From a checkpoint of a small contrastive audio-text model.
Model: 13.1M parameters, encoder arch convnext, encoder norm rmsnorm, encoder patch size [4, 4], text encoder width 256, text encoder layers 12, text encoder norm rmsnorm.
Training: soap at rate 0.0013, 10600 steps, batches of 512.
Data: 78125 training examples, 69.5 epochs.
Rows from block 3 of the text encoder, named by matrix and row number. Rows with one number belong to one attention dimension. Each number is 128 + 24 x the weight over its row's rms, rounded and kept within 0 to 255. All counts start at 0. After the name is the row's rms in percent of the matrix's.
# q: attention query (text_encoder.blocks.3.attn.q.weight, 256x256), inputs 0-127
# k: attention key (text_encoder.blocks.3.attn.k.weight, 256x256), inputs 0-127
q.80 109 [117 156 127 140  87 132 123  97 164 161 101 142 143 115 124 106  95 155 135 189 140 157 136 114 114 126 133 144  75 132 120 147  91  98 104  84 127 124 156 108 155 124 136 181 137 169 109 107 150 112 130 133 124 103 128 137  81 116 145  80 161 103 145  84 129 102 109 124 126 113  94 139 106 130 139  91 135 152 113 110 139 152 142 124 131 123 135 117 124 130  79  89  91 155 169 172 131 101 140 117 143  84 125 147 137  93 175 120 123 127 132  99 125 157 113 158 149 141 136 147 133 123 135 167 140 130 119 115]
q.81 107 [146 134 121 119 160  99 155 124 136 117 138  92 143 166 124 129 155 131 116 163 121 160 125 161 122 105 105 140  93 131 135 141 149 161 136 110 143 134 146 146 123 144 105 109 161 155 156 149 143 141  97 122 106 164 114 109 131 116 130 116 162 184 118  74  65 104 147 156 139  88 141 111 165 164 130 121  97 150 128 138 149 126 124 113 110 138 162 134 153 104 134 112 131 102  97 124 169 100  90 116 116 156 154 105 137 101 104 157  80  72 120 129 140 194  89 131 141 104  83 113 111  62 125 134 152 135 118 107]
q.82 090 [104 150  86 140 133  97 144  88 101 129 138 139  88 164 167 174 153 101 106 112 120 136 137 137 148 118 119 137 108 168 170 107 147 181 147  97 155 157 152 130 152  99 100  72 137 105 161 136 156 153 116 131 156 110 104 148 107 165 145 122 100  88 136 131 142 125 106 141 128  99 123 126 178 130 163 138 131 150 120 155 127 148 147 174 119 112 111 102 166 163 145 149 140 102 140 153 137 163 130 113  86  84 105 110 134 159 122 121 152 116 116  67  90 150  72 124 120 127 111 171 122 175 142 111 140 124 149 119]
q.83 085 [160 107 109 140 117  96 102 126 123 129 131 130 142 139 129 158 105 124 140 104 158 137 118 191 114 153 130 132 134 107 135 154 122 133 124 139 117 140 154 115 129  76 164  66 159 130 145  66 164 149 151 108 112  93 117 114 123 106 134 129  99 118  87 139  82 180 120 101  90 134 129 134 124 115 131 175 116 109 129 133 121 119 138 120 133 132 151 150 177 129 114 147  95  72 111 140 157 144 140 117 121 127 101 140 160 142 161 115 152 146 102 123 113 132 122 148 118 133 176 158 161 108 125 109 117  78 100 122]
q.84 104 [161 130  97 132 144 127 115 142 105 192  99 166 114 121 118 138 145 124 189 120 152 138 123 197 137 128 140 155 122 133 137 162 143 170 171  88 144 113 137 117 134 170 156 112 159 118 115 148 129 131 115 132 119 149  98 159 116 116 154  96  93 102 173 132  96 106 142 106 112 110 129  99  85 111 130 133 132 111 141 116 130 153 120 126 151 119 131 135 134 139 114  60 133 154 140 150 108 179 151  94 122  69 160 111 108  77 119 116  95 146 129 126 136 113  86 145 137  65  93  86 148 156 167 111 125 119 129 137]
q.85 091 [146 156 105 171 110 152 132 132 130 117 142 155 119 135 149 137 132 116  91 155 126 144 134 108 134 126 110 123 157 110 150 112 119 100  66 155 127  96 160  78 119 119 115 136  98 121 167 169 136  77 156  91 115 130 115 106 121 142  99 136 115 142 136 125 130 136 161 151 178 162 102 128 134 163 127  94 165 107 109 112 108  98 121 115 139  77  83 133 101 150 163 152 137 118  89 148 123 142 138 145 120  86 137 151 142  87 125 162 148 141 137 115 109  81  98 154  88 145 132 121 165 122 151 140  87 147 137 120]
q.86 087 [100  92 154 143 113 112 129 136 134 142 129 120 129 153 132 138 157 104 143 141 126 131 132 148 128  99 127 115  73 132 180 135 108 151 103 135 113 149 142 136 146 151 102 147 110 140 180 132 147 122 142 145 102 123 159 136 105  99 144 132  78 125 125 108 117 120 145 139 119 163 127  98 101 167 194 135 146 143 154 146 158 140  95 137 148 154 137 149 148 136 134 185 109 148 125 111 133 133 108 131 141 113 163  51  95 126 117  84  68 130  66  87 128 182  98 115 150 141 173 159 145 106 116 104 101 125 129 166]
q.87 084 [138  68 174 122  88  98 113 151 122 134 130  84 114 149 152 117 164 160 144 152 105 104 137 171 130 122 127 138 122 172  76 128 127 138 134 112 110 184 157 121 145 121 150 114 166 101 158 157  83 117 162 150 122 123 151 145 153 147 122 148 131 149 133 161 102 130 152 122 122 107 118 127  89 115 120 185 164 104 136 142 165  80 147 152  98 157 128 127 132  92 114 161 129 101  79 158 118 148 128 106 137 171 112 105 103 144  87 135 124 156 143 148  89 137 129 116 165 113 117 154 120 130  95 146 101  97  95 148]
q.88 092 [140 159 137 132 122 163 107 131 145 121 146 136 119  98 170 149 139 171 128 122 145 110 162 134 108 129 130  72 152 106 126 105 127 125 150 129 100 135 160 105  93  92 148 116 136  98 129 138 154 121 112 134  97 162 137 183 157 135 149 163 150 178 135  89 143 155 162 125 128 151  94 157  94 118 127 135 154 124 188 158 103  86 127 120 112 133 133  87 110 100 119 128 158 125  60 145 126 137 138 113 181 122 120 130 143 113 128 128 153 145 146 123 127 129 125 107  96 135 148 111 138 141 137 119  60 124 110 106]
q.89 097 [136 128  87 146 129 166 131 149 102 164 161 113 122 143 100 124 146 142 114 128 121 105 121 112 133  90 130 132 155 119 136 150 102 147  91 139 114 144 118 157 131 129  92 164 128 115 159 172 105 119 171 144 129  79 137 125 131 107 109  99 129  94  87 137 154 109 124  95 118 135 156 146 125  73 164  96  98  84 140 146 109 119  70 140 118  84 112 127  96  90  83 171 111 112 131 141 168 120 126 140  91 143 135 107 105 158 137 179 130 149 128 178 146 136 132 152 119 121 165 117 161 157 142 156 110 112 110 100]
q.90 100 [115  77  79 105 142 161 141 166 101 158  80 142 108 161 133  97 127 123 121 106  98 132 170 108 147 152  82 115 144  85 118 108 140 138 157 156 159 102  95 143 123  96  77 176 128 129 134 105 126  99 151 133 146 131 121 108 160 151 141 156 121 128 142 182  86 131  97 110 136 103 127 141 149 136 120 134 132 150 155 106 162 148 107  96 140 105 136 149 104 134 119 141 162 152 172 142 128 127 112 129  49 149 159 125 104 132 163 117 114 122 143 103 130 106 130  94 110  93 123 112 129 125 128 113 168 134 136  63]
q.91 107 [104 109  88 112  92 119  87 150 149 122 125 185 145 117 127 102 129  90 102  98 126 117 121  89 115 153 125  88 149 132 133  92 144  90 132 159 133  95  83 132 118 129 131 139 129 156 129 166 136 157 117 179 133 122 125 113 109 155  86 138 117 141 136 160 146 120 154 133 179 137 162 143 125 158  87 105 171 132 100 111 138 139 143  99 111 113 142 123 100 145  91 138 133 124 136 125  97 112  94 117 130 150 160 143 144 129 114 105 141 141 179 141 104  81 175 148 158 151 107 140 160 150 171 166  76 177 178 117]
q.92 089 [124 156 166 111 135  99 134 118 161 164 119 136 137 143 107 134 105 153  97 165 157 144  96 114 125 128 128 152 122 132 159 123 128 143  90 157 134 121 140 102 116 106 151 116 124 161 125 160 148 145 123 130 111  94 150  91 116  75 157 124 145 108 111  93 140 112 118 131  98 143 134 120 165 146 147 124  83 181 104 134 101 129  99 150  97 141 138 174 150 156 141 115 152 125 121 101 157 108 143 113 131 119 114 150  92 108 175 137 130 124 146 121 123 171 110 147 136 148 130 163 147 110  97 108 111 133 157 179]
q.93 098 [122 105 107 125 153 101 125  89 107  89 116 159 106 116 129 128 141 132 125 112 131 126 133 155 139 109 119 115 133 134  99 102 165 144 177  95 137 123 149 159 134  86 162 116 125 126 149 134 115 193 104 145 113 126  93 141 142 117 140 128 120 154  95 123 115 148 115 106 109 130  96 126 131  85 157 145  94 126 165 161  88 125 119 170 139 145 155 111 171 117  81  96 144 106 114 120 169 118 128 122 126 135 106 130 132 103  86 121 130 118 115 129 130 106 118 125 138 115 119 104 135 176 130 137 151  94 111 112]
q.94 088 [ 91  77 145 147 106 122 114 110 113 143 103 139 116 124  60 142  97 140 179 132 127 142 119 143 108 119 110 133 139 123  97 104 125 151 149 129  98 140 123 148 159 127 118 132  97  85 123 125  79 138 161 128 116 108 128 162  86 109 133 108 133 112 145 153 146 142 108  92  98 146 142 136  95 110 168 166 128 117 112 145 130 158 147 156 144  78 154 114 125 149  87 168 130 156 157 153 161  89 136 133 125 163  95  90 120 126 148 123 147 139 128 116 126 137 147 126 114 175 136 112 127 178 138 112 132  81 143 121]
q.95 089 [125 119 145 166 156 170  97 123 147 141 114 118 110 143 122 147 121 110 131 163 120  95 146 159 110 126 114 101 128 173 114 115 106 125 134 121 144 136 134 139 134 117 145  84 139 132  68  94 129 149 114 127 145 108 111 144 127 114 196 141 155 112  95 154 136  92 126  99 126 160 162 154 148 134 154 135 121 188 130 112 105 131 123 132 162 113 115 145 151 131 105 144 137 108 148 140 167  61  97 145 109 170 138 134 151 174 142 118 113 153 139 128 109 120 151 181 144 150 151 100 142 199 128  95 181 143 134 136]
q.96 107 [122 149 129 119 131 108 112 132 142 169 142 170 172 156 100 153 138 107  94 100 107 115 133 131 113  94 135 111 147 170 132 146 111  96 118 150 120  73 119 158 163 125 126 131 157 104 151 109 143 148 131 148 144 126 109 141  95 176 123 167 189 107 137 130 135 136 135 189 119 102 141  55  91 129 143 147 156 169 127 122 139 145 153 170 104 150 140 130 155 125 101  72 121 162 116 146 125  99  79 130 182 101 147 109 133 129 130  99 167 160 139 134 157 165 171 108 151 138 162 105 135 132 143  68 139 152 127 104]
q.97 108 [108 130 135 114 144 136 138 112 108 113 133 165 164 183 152 125  96 155 123 133 109 142 125 159 122 134 119 160 111 151 137 106 137 115 140 132 107 130 119 116 118  83 157 151  97 123  82 136 114 110 139 117 133 152 135 149 141 145 136 142 186 135 142 112 126 109 155 125 101 108 139 126 111 144 145 151 109 106 106 127 138 104 119 119 102 150 123 114 160 181 169 153 126 135  85 142 114 148 115 128 179  91 161  92 175 102 122 143 183 134 123 140 115  94 144 123  93 170 134 113 102 102 135  88 109 110 153 104]
q.98 105 [133 111 105 103 117 121 149 145 134 113 131 108 116 134 138 134 128 117 154  90  42 157 117  88 153 124 177 137 107 148 123 130 116 142 114 119 115 101 119 175 134 111 137  91 144 166 114 152 124 136 121 147 134 151 130 129 112 153 148 102 141 141 128  76 105 111 143 165 160 127 131  84 103 126 133 165 120 115 108 122 113 142 151 170 144 132 114 115 105  71 125 124  91 126  93 133 124 133 116 147 137 141 104 130 113 132 145 128 111 137 166 140  91 159 137  80 118 117 153 121 160 114 101 154  78  91 112 188]
q.99 117 [188 128 123  86 130 135 122 138 110 130 144  73 119 112 148 109 124 117 124 115 142 104 135  96 119 123 139 130  88 137 149 152 132 131 124 164  76 124 136  97 153 108 106 118 101 114 164 137  85 108 153 118 146 142 113 133 153 153 181 145  96 136 132 170 203 147 153 129 103 151 164 121 137  68 135 122  79  60 131 107 129 112  98 131 113 123 135  91 156 130  86 180  94 148 109 149 132 162 134 144 154 147 133 148 160  95 151  91 119 132 117 108 139  82 139 178  98 119 128 146 138 144 103 128 146 122 132 103]
q.100 103 [149 161 174 114 148 167 114 133 155 172 149 148 111 151  91 110 103 163 143 111 109 128 112 122 122 133 123 112  87 117  96  97 123 167 117  63 137 123 129 129 131 133 113 135 132 150 129 121 170 109 143 159 112 145 114 148 166  86 108 130 108 107 119 122 137 156 115 108  96 161 139 130 130 129 105 128 123  88 123 137 181 166  74 145 138 146 123 143  84 152 161 167 150 152 121 114 109  95 167 126 107 130 130  79 156 139 111 139 148 100 152 112 112 100 137 127 135 149 151 119 107 185 150 151 137  93 143 150]
q.101 104 [148 147 129 142 127 169 136 119 123 127  75 103 112 148  94  47 168 140 144 113 123 120 133 116 125 161 141 120 121 125 149  73 186  82 135  89 130 169 153 141 117 153 130 151 100 179 157  88 131 133 133 123 154 153 139 150 137  92 150 123 113 116 128 120 118 127  81 113 116 159  74 199  85 126 139 184 132 113 128 131 141 128 135 125 143 133 120  87 145  87 143 137 128 151 129  99 101 159 134 116 107 108  98 105 130 133 146 143 114 111 144 165 144 123 127  77 123 127 132 113 131 186 144 120 172 146 152 140]
q.102 099 [128 113 131 141 131 117 102 169 137  89 128 140 133 154 166 115 104 115 135 121 126 107 118  86  90 136 138 139 111  81 129  68 116 150 100 103 112 125 108  87 113 121 114 111 100 109 157 138  88 110 152  56 170 120 164 108 129 101 111 119 119 130 139 116  71 120 125  89 108 128  97 118 100 129 118 136 115 126 146 108 132 153 162 159 126 150 139  80 121 110  88 160 154 134 162 118 141 150 145 130 143 184 182 104  86 125 102 139 175  84 131 110 132 132 139 123 106 157 109 109 132 172 106 111 175 103 154 130]
q.103 102 [166 126  91 174 105 164 117 123 106 141 136 111 129 122 137  40 117  92 135 125  93 173 131  89 105 133 113 131 120 104 177 103 109 154 121 107  95 191 156 146 136 139 123 165 134  91 113  76 124 134 128 115 125 144 134 130  96 102  47 148 111 145 115 125 119 141 144 158  77 129  84 148 123 132 138 156  87 144 123 134 133 179 158 131 125 178 153 152  98 134 127 145 149 133  97 135  97 108 137 142 135 125 112 114 125 110 102 112 112 136 155 106 119 148 124 126 167 120 109 120 124 155 110 154 151 135 126 148]
q.104 114 [145 132 111 102  85 191 130 137 154 132 123 113 123  99 141 159 128 122  98 126 123 139 147  39 115 106 114 155 127  98 141 137 117 139 149 109 117 140 139 108  97 111 120 126 146 128  98 145 159  98 192 105 114 140 120 111 178 146 134 155 112 184 127 115 102 139 121 115 114 126 163  89 158 163 163  86 133 132 124 138 140 157  90 112 124 184 120 135 151 172 175 160 118  82  82 123 139  97 102 123 113 128 129 184 128 127 139 114 127 100 193 125 122 139 134 150 122 142  91 133 116 127 111 164 116 152 103 118]
q.105 109 [159  89  87 149 112 139 138  54 100 101 101 118 111  79  97 107 156 142 138 135 137 149 129 132 167 116 159 100  98 131 141 105  93 152 172 151 126 138 162 152 143 150  88 160 164  86 117 110 102 158 134 146 100 150 102 155 125 121  98 127  93 162 111 157 141 135 139 103 141 107 153 106 155 140 111  92 157 136 150 152 112 150 123  68 128 173 105 153 128 120 146 152  95 100 161 165 107 117 123 124 116 131 103 167 158 128 118 122  95 136 129 134 143 143 149 123 146 102 152  67 103 140 157 135 137 121 128 100]
q.106 105 [149 145 122 144 150 122 134 147 156 102 138 103 115 125  99  85 161 129 173 121 120 170 111 137  92 139 138 169 126  97 134 162 137 130 102 152 140 173  97 131 143 174 149 154 101 120 136 178  95  77 114 148 186 137 148 110 124 120 101 138 110 150 109 128 128 146 136 169 141 154 135 133  99 112  82 132  91 103 110 131 122 108 110 118 152 168 104 111 130 125 155 119 148 112 177  77  92 162 122 110 117 152 146  98 157 123  88 144 107 143  97 150 166 133  74 133 102 130 177 116 126 109  99 129 137 143 132 111]
k.80 113 [122 129 150 136 106 147  74 127 150 116 130 128 120 136 132 101 157 153 113  94 115 135 100 116 145  91 151 129 167 162 120 122 168 112 193 137 131 107 104 116 108 137 125 121 112 111 187 102 159 120 157 137 177 144 110 140 144 136 117 116 120 134 136 140 101 107 149 137 126 167 130 151 138 132  96 126 199 118 143 121 118 130 110 113 129 101  92 179 143 133 119 111 136 138 129  81 132 114 125 127 105 131 121 179 112 161 114 144 167 165  85 143  75 164 146 100  93 107 162 114 120 177 157  99 141 166 111  88]
k.81 102 [ 88  99 104  97 167 123 150 117 101 116 136 105 147 134 112  93 126  89 121 160 115 135 160 106 120 164 142 112 113 139 171 154 139 116 132 113 104 100 156 171  98 120 115 108  87 142 152 169 135 128 128 127  92 106 133 153 183 142 163 155 125  83 149 131 111 125 113  81 106 119 159  87 162 100 149 120 146 108 129 115 134 104 146 118 150 116 115 116 151 126  94 136 127 156 114 126 103 114 128 110 132 161 118 159 164 127 140 161  96 106 151 148 107  94 161 138 162 133 128  77 168 160 119 167 156 110 124 156]
k.82 097 [113 158  84  78 169 130 135 105 114 113 143 122 150 118 148 132 130 136 159 155 130 148 118 113 135 174 104 100 157 158 140 110 135 104 118 109 160  97 174 122 130 159 143 131 139 114 107 177 133 127 138 141  74 113 123 164 137  62 147 154 147 128 139 122 108 102 120 132 102 158 169 119 137 132 123 147 115 125 173  98  88 127 114  95 102 116 122 157  90 142 136 148 167 153 125 151 133 151 109 134 136 102 167 132 132 184 111 136 139 135 132 158 125 149 177 175 136 135 155 144 147 136 175 105 102 135 114 134]
k.83 099 [122 154 107 127 128 172 142 120 164 140  79 105 143 132 116 138 116  99 140  72 176 165 149 132 145 111 124 116 104 102 157 125 136  67 138 136 112 132 131 150 161 129 135 103  82 118  76 133 152 116 102 102 106 162  71 132 121 169 145 119 133 118 108 106 150 132 115 116  99 137 111 147 135 154 144 145 137 112  90 120 144 121 127 101 147 134 136 128 100 117 116 134 158 136 166 138 167 152 166 146 132 169 134 150 131 116 106 154 141 134 114 126 138 135  74 147 120 144 127 115 156 162 117 113  93 159 140 142]
k.84 101 [149 109 107 160 143 125 128 139 111 142 148 158 149 111 144 191 138 151  95 155  93 117 152 173 122 174 155 146 102 150 118 146 117  75 135 139 155 140  70 163 147  93 156 137 142  93 120 130 149 135 157 166 113 153 133 151 117 132  99 139 125 100 108 116 144 147 133  95 154 103 146 151  79 129 108 128  96  95 155  98 103  76 103  99 127  92 138 112 120 112 152 113 105 127  99 140 134 132 126 125 102 124 135  63 120 118 129 120 160 142 129 130  92 107 116 123 128 144 122 127 117  78 127 108 141 148 129 138]
k.85 096 [ 92 131 178  85 135  90 126 118 129 132 118 129 109 108 137 130 124 137 120 126  84 108 142 115 128 124 118 149 146 136 156 112 114 107 110 127 140 124 128 125 133 108 112 152 125 125 159 136 108  91 186  93 114 122  88 118 133 152 107 152  86 128 108 112 151 146  68 118 105 154 121 154 132 118 154 125 142 127 163  86 115 139 121 126 100 140 128  99 140  92 146 112 137  81 141 118 131 112 145 147  66 132 123 146 126 162  99 101 183  90 117 161 117 123 156 138 131 137 142 165 116  98  68 205 161 104 135 109]
k.86 097 [108 132  96 124 172 119 125  84 120 142 129 134 110 176 105 110 106 124  98 120 146 127 133 161 102 159 102 121 126 113 111 139 114 113 129 160 165 120  96 129  96  94 130 119 179  75 137 179 139 153 113 118  89 129 104 100  80 144 153 149 117 145 124 136  92 127  89 165 108 121 155 159  87 115 144 174 174 160 154 129 132 140 154 104  88 146 119 120 120 170 158  90 137 148 130 132 153  95 107 139 157 172 143  97 112 123 132 131 121 145 138 134 171 169  83  80 160 122 125 146 119 151 148 124 155 154 100 157]
k.87 097 [117 155 132 163 122 127 105 129  81  83 144  87 148 118 149 138 140 117 114 109 124 104 145 153 119 125 137 107 129  85 118 128 123 128 119 139 132 135 155 128 162 108 158 125  87 112 150  88 112 122  79 138 120 126 117 167 115 119 143 121 136 135 131 105 113 119 143  96 138 186 170 157 143 135 155 123 150 136  74 113  86 101 162 146 144 145 127 142 118 140 125 151  96 108 150 161 173 129 115 132 110 126 178  94  84 119 123 129  99 104 131 106 153 111 156 124 163 144 129 112 132 172 119  91 147  98 121 156]
k.88 108 [135 141 107 157 208  97  92 117 139 136 133 177 155 131  95 119 161 119 150 157 161 122 138 171 131 142 106 147 142 130 105 121 106 151 136 124 100 138 203 105 110 137 137 115 129  83 166 136 104  68 118 116 158 132 126  80 146 139 152 140 102 128 124 141 112 150 153 118  94 203 142 158  91 152 146 175 120 123  72 138 131 120 163 111 138 129 116 130 176 149 140 133 110 116 173 176  89 139 124 107 113 105 103 117 106 138 144 151 142 105 142 110 123 159  93 149 108 133 110 107 111  93 105 101 174 102 138 106]
k.89 108 [137 123 146 152  79 127 139 123 106 152 131 158 138 141  96  99 147 138 108 106 136 101 145 108 100 121  98 171 105 109 161 120 139 112 145 106 129 158 114 121 139 111 175 103 103  99 138  81 107  92 130 140 103 142 156  92  95 105 167 107 133 107 109 137 136 129 103 142 136 133 106 108 163 134 100 132 144 124 149 114 131 150 181  91 133 142 168 144 157 160  98 156 105 122 129 106 127  54  78 124 122 184  66 130 132 114 122 136 119 111 104 113 133 101 169 127 143 119  99 135 121 142 122  55 124 149 159 136]
k.90 104 [142 123 133  88  69 133 116 144 129 147 137 160 143 158 150  95  96 130 129 131 109 139 109 100 112 161 152 134 118  97 113 106 113 143 109 125 120 126 132 105 123 148 150 178 148 160 113 118 118 148  68 132 123 137 133 116 125 137 100 138 109 111 140 154 167 127 119 102 140  98 111  98 100 168 149 148 123 121 111 149 167 163 115  99 114 173 125  88  99 114 116 122 115 143  88 113 156  67 122 120 172 119 140 118 155 159 114 120 138 132 148 117 122 104 108 148 118 128 122 129 120 130 161 120 118 112  93 152]
k.91 106 [162 122 133 126 128 102  99  99 100 149 115  80 115 187 128  81 150 137 159 131 109 132 106 119 130  79 119 120  94 101 120  97 143 149 157 127 116 156 156  80 146 177 135 135 124 171 151 136 160 114 151 140 152 128 185 105 108 114 101 141  88 120 126  63 132 132 101 138 120  56 107 117 136 131 110 175 147  97 117 125 152 130 118 132 144 126 134 110 140 132 112 105  65 137 118 141 149  91 116 143 111  69 120  98  86 126 141 173 138 127  77 151 129 150 120 110 139 123 142 130 130 139 124 139 105  80 137 145]
k.92 107 [ 86 150 146 117 108 127 114 121 153 114 125 118 102 166 114 124 149 116 149 134 152 173  99 109 138 155 117  89  91 149 152 144 131 109 191 164 104  98 101 133 135  92 125 116 146 146 171 155 160 147 135 122 133 104 131 134  84 148 136 134 160 159 156 114  97 128 130 159 111  94 108 114 128 109 132 123 128 160 149 147 180 113 120 131 148 128 135 125 118 128 133  73 169 177 146 137 175 127 153 146 124 125 126 190 125 119 118  95 142 112 142 154 121 123 124  79 134  67 135 112  93 147 158 157 142 113 140 132]
k.93 098 [ 69 119 126 139 147 150 147 165 116 129 151 136 151  99 139 136 135  92 122 125 139 101 141 161 164 115 107  99 141 163 134 131 149 108 131  89 134 204 147 133 122 144 114  80 134 102  76 126 115 105 136 124  92 140 133 144 137  92  96 116 194 149 143 110 143 144  88 117 172 125 122  93 136 117 123 127  99 105  77  97 111 143 152 131 159 141 153 142 118 142 180 149 119 154 145 121 150 164 154  93 161 138 140 111 160 119  97 147 122 149 137 128 114  80  95 149  89 153 102 140 122 112 136  94 144 133 134 130]
k.94 097 [147 115 121 185 103 127 148 128 120  85 170 133 144 187 135 124 175 131 139 125 142 131 108 114 158 140 145 125 134 133 134 127 152 117 129 123 128 160 131 117 175 147 140 110 123  78 135  86 121 117 119 102 140 135 157 111 143 135 118 133 145 177 111 186 137 110 143 140 132 136 126 150 105 139 124 141 144 113  78 156 129 113 143  85 124 102 164  99 139 157 124 131 128 126 155  98 126 104 111 134 124 148  89 100 158 142 122 128 109 150 120  99 129 146  92 104 100  95 155 136 106 151 153 121 109 142 168 187]
k.95 097 [128 143  95 146 104 108 161  98 147 106  84 126 140 134 156 163 126 107 151 121 126 144  93 100 150 106 133 137 138 165 131 137 154 105  99 155 116 143 100 124 126 161 150 106 140 144 117  62 153 116 148 170 138 147 141 128 129 143 144 157 146 128 126 138 109 121 130 140 141 128 115 161 139  97 127 167 194  90  95 133  76 170 149 123 144 137 142 152 145 112 184 117 154 114 131 112 173  95 135 113 134 123 141 136 117 106  81 152 107 148 105 143 101 128  81 106  67 120 112 112 109 143 142 119 100 132 138 124]
k.96 109 [118 142 129 178 110 109 109 153 108  96 118  98 113 122 127 134 131 138  95 159 104 124 128 114 146 150 115 131 151  65 161 140 154 119 110 120  74 153 108 177 119 170 148 180  87 136 126 122 102 141  78 120 124 128 153 134 123 124 108 113 150 111  83 184 172 140 137 163 119 139 132 143 153 127 127 117 120 125 185 107 133 130 126 144 150 138 121 109 115 104 144 150 176 159 110 154 129 145 152 132  86 113  94 176 144 145 124 139 161 119 130 156 137 127 138  82 139 116 155 165 153 135 123 146 161 113 167 117]
k.97 109 [138 138 115  97 133 125 127 136 106 123 130 131 150 124 102 113 112 168 142 141 159 112  99 150 103 111 108 144 123 122 161  96 205 113 139 133 103 117 128 105 142 126 160 125  69 100 102 124 135  79 129 132 167 129 154 152 133 124 177 113 149 150 126  94 119 137 118 160 132 150 151 122 139 143 131 150 156 105 146 144 138 142 118 138 164 142 144 168 121 124 140 118  71 146 149 133 129 128 156 145 135 123 103 133 154 133 134 156 126 121 143 128 131 138 110 112 132 102 202 111 132  80 102 125 172 158 128 160]
k.98 117 [101 113 124 152 141 123 166 156 143 140 130 177 100  76 145 122 154 126 135  95 138 153 121 164 136  96 145 136 147 105  74 134 155 134  89 101 139 123 105 122 144 124 110 177 127 132 106 110 144 143  97 116 143 103 106 141 153 124 142 109 140  98 149 109 139 166 126 103 109 143 136 159 108  76 173 160 124 123 154 151 102 128 120 152 149 101 152 143 106 171 123 151 134  98 102 129  84 135 117 115 169  87 141 146 153 127 136 151  74 145 110 158 190 133 122 186 101  88 123  92 130  95 107  85 154  74 138 114]
k.99 114 [108 104 130 110 111 178 147 152 139 127 124 148 158 106 127 172 125 154 119 165 124 125  94  87 144 158 126 164 153 178 122  68 199 133 162 120 119 191 148 159 122  88 148 104  82 139 101 130 150 150 127 132 157 148 134 144 129 144 129 133 195  93 138 113 129 145 142  94 150 142 104  97 128 145 135 134 141 170  98 118 141 120 133  88 111 118 111 114 161 108 142 133 138 136 139 142 117 123 167 134 179 141 134 144 123  98 159 141 140 135 155 152 114  92  76 130 123 141 188  82 129 138 126  95  94 148 155 157]
k.100 106 [133 143 130 120 156 106 160 163 127 133 111 111 141 125 142 122 156 124 105 134 138 125 121 112 141 133 129 124 103 137 102 141 140 143 152  69 167 119 173  85 146 156 126 110 111 120 144 124 124 150 155 132 156 115 202 164 137 124 127 142  98 106 136 140 100 156 128  94  48 113 148 127  97 116 141  88 110 133 103 135 134 140 134 153 136 143 131 113 159 126 139 112 151  57 141 134 123 161  92 128 108 142 148 104 130 115 110  76 106 124 121 145 180 122 165 160 144 130 120 142 113 138 117 134  87 139 152 183]
k.101 109 [201 131 107 116 116 138 117 110 122 127  98  95 141 130 153  87 116 136 159 111 140 124 142 136 109 121 151 145 124 141 124 144 129 133 142 111 164 169 117  92 131 116 142 154 113  90 140 120 157 148 153 121 161  83 167 164 116 172 144 154 108 144 125 133 108 122 142 144  90  79 171 112 154 154 127 129 104 122  68 147 127 137  86 176 157 110 115 112 142 101  85 141 123 145 134 127 132 139 121 147 147 143  75 144 129 129 116  87 118 134 126 124 121 125 110 156 164  96 138 117  73  85 123 154 155 117  90 103]
k.102 109 [170 146 130 136 136  99 156 119 144 190 147 145 108 137 139 114 148 130 166 131 124 155 110  84  81 123 100 119  88  80 135 120 110 145 160 105 135 148 150  96 173 145 119 130 148  96 108 155 109 102 129 141 140 178 113 156 133 111 169 167 125 108 140 122 163 137  96 121 116 100 132 131 132 119 100  99 136 136 119 121 112 113 133 150 150 132  86 107 158 131 184 120  74  93 117 126 144 133 105 124 146 112 110 179  89 140 150 145  83 139 123 108 103 130 152 143 111  79 134 145 129 125 122 154 145 110 144 133]
k.103 106 [123 129 132 138 104 122 132 114 151 164 134 119 101 119 169  70 134 107 175 122 129  72 126 107 140 114 123 112 137 121 101 134 137 138  94 145 177 117 145 152 130 133 123 162 128 108 103 162 147 177 154 135 150 130 115 127 149 128 177 148  49 126 115 141 101 108 132  79 113 111 148 147 149 102 104 112 144 111 133 134  89 103 132 185 138 159 112 141 144 102 125 113 130 130 124  97  92 132 112 140  80 126 128 140 127 139 110 101 128 166 102  90 130 129 108 142 139 112 141 134 115 132 150 147 103 106 141 115]
k.104 107 [138 152  93 102 138 117  97 141 160 124  54 160 130 111 125 159 121 125 146 146 145 126 151 149  91 110  92 130 115 115  76 112 106 150  63 122 127 147  89 154 125  96 104 134 105 143 146 103 161 113 139 114 119  90 132  86 118 106 174 103 160  79 144  99 122 134 119  96 168  70 143 156 133 167  96  95 104 121 161 150  96 138 107 145 115 111 131 174 132 159 115 152 103 108 116 164 171 131 143 123 128 152 130  78 106 133 139 150 150  99 165 146 117 128 113 135 132 130 105 162  98 156 143 136 131 126 118 118]
k.105 108 [149 112 131 135  65 136 134  93 148 134 103  96 135 125 165 101 120 104 122 100 139 128  97 118 141 151 124 151 120 169 121  99 125 126 132  99 142 103 174 166 137 142 125  70 124 156  90 143 135 113 159 148 121 123 121 147 116 149 122  81 120 142 114 126 124 129 107 111 136 110 117 115  42 169 118 113 142 115 132 116 110 127 130 162 101  94 108 121  94 135  82 134 166 122 117  77 129  96 151 163 101  99 153 149 103 129 150 116 156 134 166 130 125 139 132 117 142 191 120 136 101 148 109 145 134 112 126 101]
k.106 107 [116 120  86 167 167 116 120 145 126  90 126 184  97  95 137 120  96 131 157 112 143 140  88 105 116  98  92 124 120 105 104 119 132  55 117  95 120 103 103 120 172 143 102 137 120 105 141 104 146 123 147 169 159 127 119 128 102 154 122 109 135 140 119  93 144 106 122 161 126 128  99 127  78 137 113 148 143 156  99 119 127 143 135 167 113 114 158 112 181  78 139 124 136 131 147 127 110 171 116 126 159 104  96 160 133 121 115  96 154 121 104 149 122  97 131 125  92 118  98 160 118 132  98 114 107  86 122 135]